config.yaml
model: "image diffusion model"
dataset: "rendered dice on a table"
image_size: 48
horizontal_flip: true
norm: "layernorm_no_bias"
hidden_act: "gelu"
num_experts: 8
optimizer: "soap"
learning_rate: 0.0034
eps: 1e-08
max_precond_dim: 1024
one_sided: true
max_steps: 10400
lr_schedule: "cosine"
weight_decay: 0.04
Rows from block 9 of a small image diffusion model, named by matrix and row number. Rows with one number within an expert belong to one neuron, the router's apart. Each number is 128 + 32 x the weight over its row's rms, rounded and kept within 0 to 255. All counts start at 0. Numbers have three digits each.
After each expert's rows are labels from the 100 images, of 14976 (inputs lightly noised), where the router gives the expert most weight on average: "responds to" is what is common among them; "colour at peak" is the nearest of a few named colours to the mean colour under the peak. Only what is clearly more common there than usual is listed. The data: rendered dice on a table. In brackets: how many of the 100.
# router: router (model.blocks.9.mlp.router.weight, 8x192, trained with AdamW), inputs 117-155
# up: expert up (model.blocks.9.mlp.up, 8x48x192), inputs 117-155
# down: expert down (model.blocks.9.mlp.down, 8x192x48, transposed), outputs 117-155

# expert 0
router.0:132100117151122153112121129245114085090154101119158113165216142134080119190175139128180115153109096149127214132146082
up.0:131145153121096148113111123173075130112121123096112175086133114133124172081116132168117083107108130080119100097056155
down.0:171136132120123158100138136096081167141139121108121166157106131126122095116124107176113151111141121086135157102067104
up.1:141110118147141133090182142150105130143076137108139153169159115121120177154122105142108157057143122080139145116186140
down.1:169108102090123159100098129158088121101085159093080167109060158137139074119149113133152121066135117100150109069184130
up.2:101196198139152125108118150160106096135114128127126125154091126094125100141140110139164144096134112133139143177147152
down.2:118162214118116124114134120081082155153164122079163136152109136100138165130113061162103116088129090169098176135147168
up.3:191119143125128123120143141000126132142107144132122106158065149135140100180106139130108128109173123136135081125120117
down.3:102133163145142102125126119000114113149118112096116122167129123116130131199129120106134132104137138110144141124096163
up.4:108143107098140149159128150164189136137104130161038173174124142153155113140098168144140143202163147088078137101165093
down.4:120153101143135169157122151143176139120133102151216162128097111148093168123154160170083125202111129101069124085162127
up.5:169113180102159086104095102183153176141154165175098114103103121130114157108104125172112106104061115124092121141134100
down.5:188096148144155101093139096114155102100158181179141092145135141111161073130124149161103144109185108134103117167122109
up.6:110139109106136204182088116158160146106065139161108159185137123173150130090110070143116106108110174076126123099146092
down.6:156114095141148237188171156190158136155081114175098129066125140153115137116146083108116164101101151104108133112158111
up.7:167089109176135144055086115130090105085171146095109138121105145206152145148146106120103133111197132123088154188122154
down.7:172083108081130132060171108164080179184163176098140161117132103201103098121098118118130137116060140133090124178131149
up.8:100101137109103132121178128179128107128071135162112095189078156105141141157124141110140114114124141147164166205102130
down.8:118094140153079149134066121129136152110071123159149096072189115108125116125125134091114150099146138154177109175097140
up.9:132188142084103101131083150178162161152091124211148185160121101075174125119110166070095131143133168051162181124130090
down.9:157163124175080099133169156123139095126101089206128185105103157080090148176156168058151123145142149054161138113114136
up.10:078178143134170124121055133127060106096173119161125130204133150112136114140143166198144095169092123119078144168133155
down.10:075169125134172128117196128160070110187166097163138142081071129116124135127136157192138184161164122136097148150111142
up.11:123157136111117106117122101166162135186092135124227129159095178076176151151121098118092116109142112149155188146109108
down.11:123141106134127118115156077138136118054115179119032140104142089111095091107149105133162138100113121177153108130107129
up.12:183158120099132135122128157001140150169080148150120121120097105127167083189106135086096149130173136128126087134137061
down.12:105142158144129075129090132000153137125130142098145120143131113142141121174168140117146111139168114138114111131099170
up.13:068144175121083080165150146167123151159144123089142111101050122149088125095119140131057129116106138122135082156109116
down.13:106137123128081088156092157131121129092135149093093087149163129122162165146102151129184123103152119146136111189126136
up.14:105120149146068103170126134182115159118097136094127143145098135108143104078135072140057102123119138091105123057115142
down.14:144115111084066091147125146117099127145094188081103119110122146107120174153108087146192165107113136085108116051120150
up.15:106149120088137124159066144160160111167106139159132150118112084165094160137078176100103151134114111157134132124202117
down.15:119136172138103139154188169132148173060099150146065154127118174159130100130162152110137124123185125147161154108222110
up.16:076106131107107153098129132165185153074095142130135108151082195144123104114137101116082147150163125128136133121126099
down.16:115108131125115151088132132147162103178129139122105101123153056123124178142083080126145112127092125162158112143127086
up.17:152169150095124128130128105116142164162102156096107127133046155154156090126076092100061122096132160132141124138115214
down.17:164141102084130150137133151145109128095148078121116161120115131133086130061107126139111130125131132135137105147115040
up.18:105138136136132154104092128125140152175114116136136148113149102084118135138134064174115090158187111074147106181164164
down.18:086135086134138142126172157119133096106090115151113147143089174081149109117126062197129179186071123076140144182160156
up.19:171127159118116104115168077170172154094125117072195073116140132120148103164140095108107114118172104057141160138120114
down.19:205119141136124098153095042134164127184127089063084062130112147148132173085118114100122132127101109062135125122140115
up.20:147102125136148152102120098166126138093110153121128078115134116139142127166115111133098121136183107142142174184081143
down.20:132123132114150180103145057127111087161109155107109092154091146126122144099145085167153133160100105152165089152095138
up.21:090168120082083159116167108157128143090061153163101142144088097139112171091112193114142110153147168082154129102103164
down.21:093158149152067170106086138137115137167055134165139134102166174109148128126103198113090157157127151078154160113110113
up.22:079099133070241159132101117154130137169158142156101151112115125126140139089095141112137139115132125145163098134139121
down.22:113074117198219152137147097136115149092151154137115127097136142130091128166142137160112141124129126113169166118124123
responds to: teal die (38); green die (35)
colour at peak: cyan (37)

# expert 1
router.1:170119118102129190127124135124119101158115115120106145126080159136100064183104141168095106106154127119149103113136118
up.0:068186171136117100133086133182131171108139128139145141195132122183087173108086172121134067139148139163169094145140071
down.0:097133155158121122116127134058126114169117097113148121150137111118161136128175129116161191126117129100123219107140111
up.1:142139125151127154161175131077138103123165106143121124142091148114159182071166139141177152150081102104109085125154154
down.1:084148095147117048150144147126102119111158173129172143080155120131135099223120115098168104160138122184159074116131227
up.2:117117130151125143064135077105149111176171059136118101138133106054160167107151143113193165147077121094146173132112123
down.2:108140171113132178095159121069178110182131097121092119138143119132183153155112139086123150105082120081101212108142203
up.3:167160115143113164120097090123166172192153059117123142127139115105134126159065134119136149128122127128178119118134115
down.3:180160116151144110162088084123146070089147197151110131117095123111106126167149165145093077169120146146139149113116194
up.4:115077108111134121135179179080131187076104189136132108113152134122164116110151106129127158101114138131110108185119121
down.4:164125100099133176099111127103105112088177137109095150111119128176124132115127190147100102124130132137171059158115085
up.5:102109120157121097100096144129127060105123117140116108116171166124126134124207147126112123142163119134127096142124136
down.5:174132060117141143106104100118116189144142210141112153107070102110135032099122125154083073168124112160136057198133078
up.6:180109158155129057161161146185119148119213149154161068128145158095178127110147088160145118145041150144093138146160162
down.6:109122107133150142143129140126109139146095047135126115119136107107129104083135080072146114095076105109135061151118119
up.7:104105147168110099135147150183162128095121173121095105137124132098173123061162117105135167124135113127074119093114170
down.7:179156127154127067142098069120124101087137221135117108132102129090109118135171183177104111155116127139163124137115126
up.8:122075193165139099112147145110132094159115074132175112109142130108105138154192111180110135125113108147144097154138079
down.8:128113173100107131140123118145112177110112151120158133130129144133124210135106102151123136126135135108108198123090106
up.9:120098109154151116159129137149141091152148117145117144191126107163173185062177161125151191133140146147125170132126129
down.9:108156071181165119175116087151107087157146185192122118079077135110101095224099156135120093173134152160159088120149183
up.10:126082144175110106131137134137130079074109174150104087124104110163094152122197142118145161104160115132103166147135184
down.10:197150136185136211164153105148173102133099144164144133096114136134139112047207199140127165138099131144171159130130071
up.11:096146106154162136175077132150130081145139117120113109180095145195156137132143057110100151119048121087126051150153090
down.11:069120149121080080147156127128104148086092139151102124153163136151236125165168132132180165129143079121094139081071145
up.12:108088143165147132161184128220136103122130127114096130171122128146135126107179065172124157132108121111069205119136160
down.12:145171079148115122148144133237131057146123143157162135089125147184119118116178149090136163134129169113166190133140122
up.13:109050134197102136122113244132130066084123177113156117126101114129117112146242034096114128097128117116101130114112143
down.13:102074119087114158120142174118109166156110112122156126138143129116150108178029107110143142115096106117087172123122180
up.14:186099023144108143147158094096114087080134104160132117161139158126134155172164134153159163146142128156152143191131072
down.14:165151039118133151132116131181146124123141131144130136099102126136110101068113149092086103139133147136142072136128074
up.15:116155146124154091136031126104165084138112152109136076168121102155197110063156116107133145082110120101099120094155159
down.15:095135148140075145116141179082075154121120147096139152151145163122119091153127125111163164117110100119108089065083189
up.16:100107071164173154133153189129144129093110159167143141113147111116182194188171103085120170158133136161157183170150107
down.16:148124175149118081116116152178099148127114110092114106143160107144079230125122073120140142097128117112093104112136194
up.17:091137167104132092115150157222116093115127118104146104111081103169083082101131091130091117072114144125095136076124170
down.17:116160119150155078120113079055127109101137225138078127111121120102127093178140134136111097131122125154129107149125176
up.18:134111158135108098108156124140148132100091166134125115131193166083137101092093105115093098143085135089122139127097130
down.18:098121174161114124101157118139103096124109110124127119143155160124129208116181111124165162114125105129130127155116068
up.19:168075090197143092141147139101104032132110120133114133096120121150093146179182072148129179121124097088115176153103052
down.19:159121070168138098150098066115133123150127107150137127148126130136127146063122143128125119127097153140124048115139084
up.20:144111112106120176113140102181150149163163074164124178142122119107133190103129152149134135159160136151137115145102137
down.20:158131072110125160130126113127115177179135124174129138118096139122152150049036146178097115138130125157168149170132030
up.21:152106147122140107138148082080136116158198048153192086166128181112186133087133165134171171136110133135142156093157155
down.21:110120187156143154123170158082144140135081067099115095137188122135138164115147111081205204077055085096106119127122166
up.22:148108111180166138111123154145137114131085109090125161143075140124137155127208081121117188126140120093068139169141172
down.22:121146089133131076124145080190101136094160145144125102093126145095145083178083093082133059164101124142134098145146177
responds to: dice: three (76); black die (43)
colour at peak: black (96)

# expert 5
router.5:118125084123175136109143046117145143147159092157133142135034114140140205091154132124126186147156124111138139132126171
up.0:134130164139110146153156108231089069133099104094129134069087118141107121084151163176106138095108126091060065120100142
down.0:089138103126206133193123096000188086119123127110170117107107153113186114121108169130093114139079126110149052139122170
up.1:132128137127134102148132154092079145095126148118165104118150099152074126142127097120132131124180103089113090152128123
down.1:190134162088189120113131073135111118092158134099101117178138142076133133145124124126149115106134172169122102136068158
up.2:136200160088126110118069075181131149165166077124173087136107093131132096128049213140110079120174125095113154086138076
down.2:098158119178140147110132060158152112032101126104183126149143134133130152074196110144131155110084141125088125126166122
up.3:079126166140109118105125160099133097161123137122148118121125134082186159121148119102113110154081106184125132124119148
down.3:164126132153116150078142077139122150118123086097171124127130114150112209061156080147157141098128109151093086127180072
up.4:031116123142125116135101147127152141076173209111176174105090113157094125085111131082125127102149123196118021115157150
down.4:128141131158128153153068113145095138164105109171122122120113144143068147180148094125145118114126132132092129108099152
up.5:091161127170138119138139092123153144149109114109104149156096139185140159165111126171103126111131138149106093155200076
down.5:149108144098118109135117166151154113134138136122131105127121141134178135098096142098147143111062153129142149120141088
up.6:118087102187134150130122102057130128102135145108147075104077087163086129197182086118074131105170130104112137178141084
down.6:115134204127120084128163100132113154127138087104113091142144126150141207139135118140176175117136098137102111087125076
up.7:094173159066086144120111182120124160104084244115124123096120119168147089145080111091093081121129136122108102098155115
down.7:198119106095125141136094112085119130063164182131081097112123120063122099128109158146100069154155132164108143095083187
up.8:134162172098128131126111087150144139207139066121131147119082193096137107100102173144111126124120120101145108090118120
down.8:069122126141125103142137182141141133185075080157114120096132095138066107162119060073174131111092107127128125150132145
up.9:142139115127101176154133117064137126125150142165131131168099071092134133186108118108114132148120090120123128158202069
down.9:141137111115104089139077125197151092107158129185146119097125079161070154125118205103142130172178110141131185118137179
up.10:082124152162139092145142167187176175105073197151122060144140144145120131084099107114085110162155120148123058138217175
down.10:143128127114123187164170165139117156141098095152182144110137099189114131019113128094165119101089156083130119145169042
up.11:091179133074127099153154102147138177117168124149158133164147150130131172090063132075119135132118166125138127143108103
down.11:144172097199082085115132114104129128116181146145107113111128126087106055178175161081100103188155159164158107150120145
up.12:072163169163094200136090125127123093149113078111116132066117141158096113194102125150102105080176093108149093148189119
down.12:158087128140095141082082097150102087084161166085108063143120118122105165169114118152100135075110120135122159085111113
up.13:124141165127109177170081181216130176130118162091105125100090163164118090120098073146071114100122086159097092090185084
down.13:174099104095093087144103044155111124081175174165124128141117086086052101213091144164100060144169146168111098110127139
up.14:066102100162116159163118149096141118096087159135105133104113102180088151178149050083083154143142139148134180162081100
down.14:108095124125098107134151116109126118111118090104148119143139105138125153068067055125150156095134116139089080111191140
up.15:080097128098206111120095134140119130130102108110088187154090144108126134075131067079133135139149166140150207100141194
down.15:117134159132170154128105138079113113150163129119081095168138085105080142085123117129155175127130121162111173127160034
up.16:147172162092115092098120091107120142205131098108172155104128186104147088079057172149106089142112159192159090073131120
down.16:132104086122139141097144170143108174151135101120104125137149105117085086073084081092146108099084140121117079170140123
up.17:139113145093100140115100184173114098125097203145142149106148132130095103111139117163109124123129141177126190115130076
down.17:105131159115100102165101131169129147118126157135111167141133132096064162198118148189124172124119100138099147065056149
up.18:059121132147124068081096170163157138117136180096085131133170101157096158134142089055107102107119079150107219136133086
down.18:124129090124131129114141110109124117166141137130105154139067127096168055110103138142124118140134112130140101166112092
up.19:131108126067121163077126180146122136094059177103049137148118160093158074115094075146109108097134139098138122165114159
down.19:041147110147099107146148098133168142134148153137160183098136196129113090223136122105094119128131159118150140103063154
up.20:100097133224134189132100115168141102162157044115157139126070124143108128131198120206094138137139093115132105121158124
down.20:146133122129143117141096104093113145140171188151125162128071122095167104184158152207101104157191136144114181121113184
up.21:133138106171142150091149145134118135088133106123062130129067143145121173195181091151132132106169157116121071166083139
down.21:114125185128156206157158054092151119141119138149147123119129171135192095107138164116158141103082164114156228145128095
up.22:097143126162139166145166104178199116124155114140168176160086086127093204129151130064126145123073131117151112147137125
down.22:156147254123134107093133178164113153132121117083141156137158135107062158151140119150111172094120109120097120111104167
responds to: dice: three (68); white die (52)
colour at peak: pink (49); white (43)

# expert 2
router.2:185074093114104128135130126031131129098110123118158131147218135119123117149133168084165116154117127172132145089099095
up.0:115163121153131111133125129033128128156136126148111139097108102112151137030102164115152149104107171158159029127093156
down.0:097120151109137137131108130181145090118133116120101148133101127082073096207121113114108108125152120106139170113107121
up.1:123088126129147131089136104142142185156151114096142163086105121129155081100105137140117141044131116085175139149121150
down.1:142086108103139129104118089112139103078161106078091144167155131129095151143149133124148089057136117091188100147102169
up.2:134163148123180122097100131210147170148173125093126117062031123119116096132147110103109143080141132124101106103156137
down.2:084112086108124153137123143186132163096136123128110126129104158110132047149079116091117143160127137118145214118124085
up.3:200102161116107148125180122145109147137074131117121149068151063124113119143111076117064109048143113131155099105084101
down.3:209104154125106168093079128119083110136077165118132156169074188118125129114156061116184117060145122162168131100105117
up.4:137148099090120110165107117128140157103136112187094100076101128127129108107111173134102096169174141117109116165046113
down.4:101146059176125099159148132092148095190139109184150094131137116140113142146150193146147165204103152104083135166066131
up.5:121150158117164144104102154115130136149172120109106105136090123102128233149126130077111150121128144112149160114138015
down.5:191126150163143109097147152145091150137165054124116111117147121140129151046132142114117136102113123124084057119163111
up.6:135142148171125157105115120072121145092171130052102082097121132138129104100141081164129112100139092099130060141098109
down.6:165138137094140145104118089101137097194173154049132074152101114148150156128087072166127135110113080145131078123113147
up.7:132107141132121148130128130105081110123086137104125126143102120147151136093103168141123125121105158131161064104119055
down.7:138060146102125140113136099062061182127081147109105111115128135147099142129167164147123149140153141126171158112126093
up.8:146092131117112150100156126101124126131110125164129123152117146068187078100143090105162147150170095120068149102114179
down.8:141098131137123181135124123109114113150121125181130135091113129123100161069095102107091157161086103151101076109127135
up.9:134157116105177090163109128071198168135127117128150103178050142156154095111115127106066131156109141146085125155192137
down.9:137150082176171114167153144147181097130121104142119119088190139164137154117141139107179138171141125150093099185189143
up.10:108110153098105170141146127146131176104046116161072165159113114170100112127113151140151125111133078116137170107136091
down.10:114109124160096165126106150147091103192037116147191157078102108172146114114132162156096116138140090131108076083136110
up.11:087110130121119181135155108094125173149116124154140107106111094034153133087136157130098096142094057125139119111123145
down.11:114110105165117191139108122133122090117118103156097102154118172039139107137125178131149169160145075138166129118123115
up.12:139167127116179165113123106082151117150103146153106112139098149084175165074095117132149145070172161108160091165126144
down.12:080120148138160191127138146088161145125094061152126127114120094101133117126125113090114120108060140126126192160137144
up.13:114168165119144118114136106208130119157116133117099085129043148110146105131137071148064113086115138086116117165165120
down.13:094130080124134126081114113130090155180162138144130134103110116160180091126094133147094119174095121111103152132197157
up.14:146134206127159078140099171151154161157138140145112147104057153146132132072147129158132120116164120105120118120061176
down.14:095132138111125146114111173148109197144108107114118129125120104190118154124100090166125141119096140134142103140130027
up.15:169130108061037133156153119139112188174059135175105108158089116132137108126115148143174147092141114132224116148076129
down.15:198130072189048135148120117138101043079071121169125118084178158106122145094152152157101089099133114124195078134100121
up.16:113186198187155142096091133126142134171146113162165113092037123094127085115124080136113152129113132133183120145076066
down.16:090176209063128145070129164098145157111136106158105088113198127088119192132139083135131087139173139138165136162073131
up.17:147137177150153094168119135113131119122159127110108144103091154165114174103131151087133109101119158163097166100136161
down.17:179120179134143093173100165167122155137145147112161120143119090173138093139125171104088134114124168182107120101142139
up.18:096192130182184112100035091131151155138146142137141144076120141121160086100105112169130125150136149133142156144090128
down.18:141186072083161125080184060154136144144130162116084128177112116114101164126205135161128119155117132127138068132095103
up.19:149144140095146085185064114130170141132126129158176127137127109118132140134139075142077108144171053136154165118074111
down.19:147142119176145069161175121149146142142146151161058122100096150071114116125114068154166146151125061152159107135059127
up.20:156125119114105086123151140150141108094141148082150080131045123177144144124133181065073148133113162114094133078103096
down.20:179119133142104094126096107119159155149149099078106052118175124179109123124115192068162098139148152119121136081133096
up.21:143133131136097183130120144089108092172069116079149117138085133098147093129120124096116164106186137089107121082117208
down.21:140131138118097202166180185159133145118047132072084124100179124127132122071152128062154113103101130077129087073123134
up.22:120154185110131152122094126102132162162116129169069132106072100093143078082110119138107118120146104119119070142102161
down.22:138090132130122115126077139126133074127103131163150114063129119133131169143104117070147134126118106130069109110175185
responds to: teal die (70)
colour at peak: pink (27)

# expert 7
router.7:090158128081116083137122186125121192072099230127114142129138120159134114108072120101088088134131160141132107124134134
up.0:126123137157131111148137061224125150129147042152127149134167120128109141083173099187163144166093118105126129111138176
down.0:117149124098074070118108140223094104144157100099173164138096171151113140172164079123139131121191168125142216079113142
up.1:160151155135134162110074087125149144094123111124184132152140120185143144149113106118122066187128115078076136154105123
down.1:193113106176148185113167087137146139145153086154111125062133130201121113068126097085146171165086098120074106138135125
up.2:118148096126129140147183125128121122113161097150121083084146091106068071142147133121115126111165125097096106090141171
down.2:164158088147140144142108163145127124127168131104132120150121152113213181110078135112171113075094117092114140090145196
up.3:138114142142063150063133108143132143104153093158198124139198038138135139067095106106091085112030178160130125097139141
down.3:098068137093081119097113117113119087158145144167074122101083183165099124125152104116204180115159151185142116123146115
up.4:110136108129154153100148060089136127167179015179146131143138145103135179083142171147197186145148097149129132123135099
down.4:103142116160161131084139178093137079162142043124112109124142101172132121124136134042175159122068106124124123164121137
up.5:132123112139147143077103072036150105169171109147111106109063166116135105077128125162126154081178121110122076113139238
down.5:176131105111123210117126080025165151114112123131160121099104144115147036077126141101098115127133151126150101160093067
up.6:148122111106067108096096117149153123129117091091123132116149113168122051104125172141158126183119148109133087115083197
down.6:142119105122076127118144105084168155113140146098121124169141101153140217093108171141113162193129129134161123142093126
up.7:073134152123105101187112090135122127131091112126157089131124103126222160060104123100159144204107127119089123046106152
down.7:100122159135133101163155101132122166128108150099103113136165138121060120148112100147097085175135115132098149071106129
up.8:125078162117094105131162093150106104112131088166128161117184120089126177040121130167142096085110145123135139088122180
down.8:175068163117144164142110065114112153150125157165167137135068107066101081166152110189106134052127136105122120096148135
up.9:059158162148095100146127130146111137122142131167176134145135057144130124105094140071161109124176115073164149119056142
down.9:133110096107084134152112105128108132151115123139093169085106150120109109132179121074086117120078102074149165153106132
up.10:172133112115147144122156070141140146167155049135114171133103154096180133079154120170136152128110151126127074098146151
down.10:113100114114145148137130171120109214154124054097108167142167169164138131064079032113158152102107135088106079142128092
up.11:114166148105173153085058133109138154178160136107037166029133080155080133112094161092123083111082189173158070075115112
down.11:149105092135178144115152096153135098090136119158235163201118175162166138084191135125120164143155162170130120085136121
up.12:145136222142141147152112138204125129120171150158128216159110139135106116150128091106135103173097115116104108116154180
down.12:086136166086149156143171078075113114159137100168099208148131134153153118116143146127097166194132111084099096161083149
up.13:124145151139136157129139112152131120135108145100094155134169105096147112117110162183089140153095095046075154088088194
down.13:090129141144159185131120121109133122127122117095176177127111148100131153110137151155173080134129091074103181132097154
up.14:145139132148154133124137177101159137146151124155081124135094155106174186145142126152073152107096137094077127163094080
down.14:154111066144131147155116148049133140146180182150153099111153122138170098170110190158100108111095124117152206100088128
up.15:060125139190123163193114114109169154171129089146146189171117067132063159091146116114163142139090094097137131112134161
down.15:109112102122064164168091145120144163100091175168112184103149163106164146153096140134112111136152124107123138110122135
up.16:091198116173094114113148153128114141166155116107132156135153088113151096062088181088148106151072133128111065162079134
down.16:134171095130086129129101171133091160094146118136140171108149162119119168139160184130143132155154104132127130205089073
up.17:122171107082133099151153069127161180141135106128125138130179148124114164055095200077175178130096134160156128123115127
down.17:090102129156133046137122121126125069138144160137157150113132078118118072236167161071124090121141105190127119115123225
up.18:074136162137149102142141147114188137140083137107147075078169159105155126134101111139110110088115194120172087152137110
down.18:100124140159137098143112152141169153115075100135121080169113080139111133099143126139164117134136211125182128148130126
up.19:146077219130142094088134138127152147106185121101201134064149123130115169080133150092107129130150123137080147122084122
down.19:169071182119141109080114161139131061118158098116095128186130096160111150174117138099145109122086116163071133142093158
up.20:106115142106134176114123100255138138129158104138111132090078121092125144079130111137129141151098079090109132109111197
down.20:128103152147111144130128128176158080088115151142121170121091154113124086229144119139129177132174122121114212119097207
up.21:140165150143127103109155118134144123123132081085149126131127114064104156117170138128150124195128106126106139140110171
down.21:140160146089124137137117156148132083140118156103129121088136106072092114088081134123149098170113106136083092127144165
up.22:063098165109138150090115103146200150137145098177112087135158134120135177080131138115136164126104150186116097132129160
down.22:088148147139135135098148136146155109101148197168103065108139130125123095095073202188128054127121159189140115195135054
responds to: yellow die (77); dice: three (76); orange die (49)
colour at peak: yellow (53); orange (37)

# expert 4
router.4:210120130131124140127155157091138060131120123128161079113142139135105051221137118129157121101160119102098114129156104
up.0:088183188162180097126096136080132097165181115132134119104079115074124171126178087095085138162094155110148048123101125
down.0:126175125099111127166182121049128168107198157179087100154179157079134068143061103081166144161171138107142099109089147
up.1:070156172117170144100072129123148097098168107096075169136131161087124190137093088099033094084113157128086103166146135
down.1:123147151129153162085160127135119195173172107110155161122095108098136106084183076120201149069149163154069152155166141
up.2:048131164193176110116095154204136119144141130085169151125089159124134168104198092105116144105115104123134074124106171
down.2:179119115116140147096126102226101170093109114111135112153142129116104151081087084118130124100105104130116069150123102
up.3:106126200119134098151069136207161120111120123104110085121050130106124127095151071111056128123075094099064078162089180
down.3:137143096130112134139156125171114173138138094149147155085132135143145068045107112131110144144126135137110107134153066
up.4:129096198140154108117167125162169113154134166115091131205092167088131167104133119108116178057076122118125096135157137
down.4:152093147110127125136130122182121093095089125108166191129118109160165120014162063118154130088109083132116120133166128
up.5:062188155125188118108063136126141129098127102153137194150089136130106136121131143128080120160125104092109184164134065
down.5:083168190114118110148135095103102088136146129134096160157092124123143174207161131116150165128116090101106198064095174
up.6:032148146110147108113086128159138112072131112165086119178126162097130191094139158158115118124109134127110104143120136
down.6:094162112199142118134183143121107145204121107181133102076095122116120113111152112126162194149160114117091136152100121
up.7:066089046105157144078139146149112192078143110137095135132152135124088138111164100089118140164162134160143079040085168
down.7:095125180122117109115126152052138101142152092126123123133144133133136139240154128112142141118145138116104225070130197
up.8:045125153123116104140098115186146151121124087141108140148052091134120146093126139111121116102114136072090114177134112
down.8:120116130145137118111118124100156158151143167129132154149107142108076109224150154153114127131162127125102165090100187
up.9:068155187168192127100106155154136120152150119061103159095066129128143169137130132137122123076130191071121124192161127
down.9:099128150056164132088132138191155151110148078068142133140150124152110148178106134098090116096141171097090139125186139
up.10:083133200165159089115103111150169202133126088152100117127055114099155148090138130161100121126120133125077069124116122
down.10:153096133086132147133143129189110132100092112104164106133134130132106156040105055137147131132119095110114071137138044
up.11:060143172145170112144079124156153109153132097120121099121064124124093183076183103110060139138131120094111086133106116
down.11:122157115123133123150117152142098158103132149164101090141121124126170121170092098117154134174109075109099177101121142
up.12:076205164173187099134080112139104133149207091134136117140081121112127155120185138187113165136096128100126096177144078
down.12:110164135117149092111170140106054083136169114140115185118098162142136124106099116145145102141137128153110177152128186
up.13:094157174132131072116093088134158124157131103122161109105067132140134129051141115106088139106165143090099058115114164
down.13:156081115101133165127117112117108187114156240144130085147111139071151103198077162184099070130155131107183108112126072
up.14:113088131168199192152136093151147084135081107183118151156125122177080110101174143117116143150094134113131034134159109
down.14:078084131129099105120127091138121037128143106143167157089093175123148162236096116125114158140126096103134106076109125
up.15:127137140099071117184102153096132092166138117107166083161072126090180181123136121144122129126087118165091138188109071
down.15:069121146145113079125158166036130102145121098120137113135138145137128131255137090118134145114150139120085184096114226
up.16:079131190141167089143137147063140126147135121121149099112134137108142100072155118128144131132142152134146000164144154
down.16:165127095159112155125147075087107172160095066139129135098108147138144119079127124122131122131125126108116000142130129
up.17:072173125128183194142105121218193148133142140129113099110059123157118141116116156112123116123169128149109112127117076
down.17:069182146154116121126129106000134149154120110106129128131128112179156104118176103105156155125139121126094032132132126
up.18:085177172098128107142107111201159165140126138134128168087056119147082086068119102180063107118175113119104094126094133
down.18:104158201129137100143157101173165088083066090119098158141177090186120205171131107116156191081098096131159168082136067
up.19:072131207120090077125151073185136099091124160136102131161136142155085124033155134076101138170124117149084125099110230
down.19:192101050119141149151137133187135140132145180125127153107125149126125101040111180128107105153109141126167110141180085
up.20:129124150113092137107137124144132163107115116125094110136099118114132158086128094124121127115122133166113105102133192
down.20:128108111124134175135125104183108193130114092146152137140116132131138159009125096130117125115092111132128021173128028
up.21:102144155169152164149122103141164171167135085128094098085052119084138156104148120122077177123159126105108084143120083
down.21:109135124133120062175125163123147117113062153136086162159127096161084146200134091155144139081077083154132103077122176
up.22:040127157127094130128157171154108138133104129142043098155052124165130167082102158131124154080117121131127105175111071
down.22:083088134153120127117073170114071034176095150145204110124151149162103132135166155121107136118134126137140149149098130
responds to: dice: one (100); total: 1 (28)
colour at peak: black (63)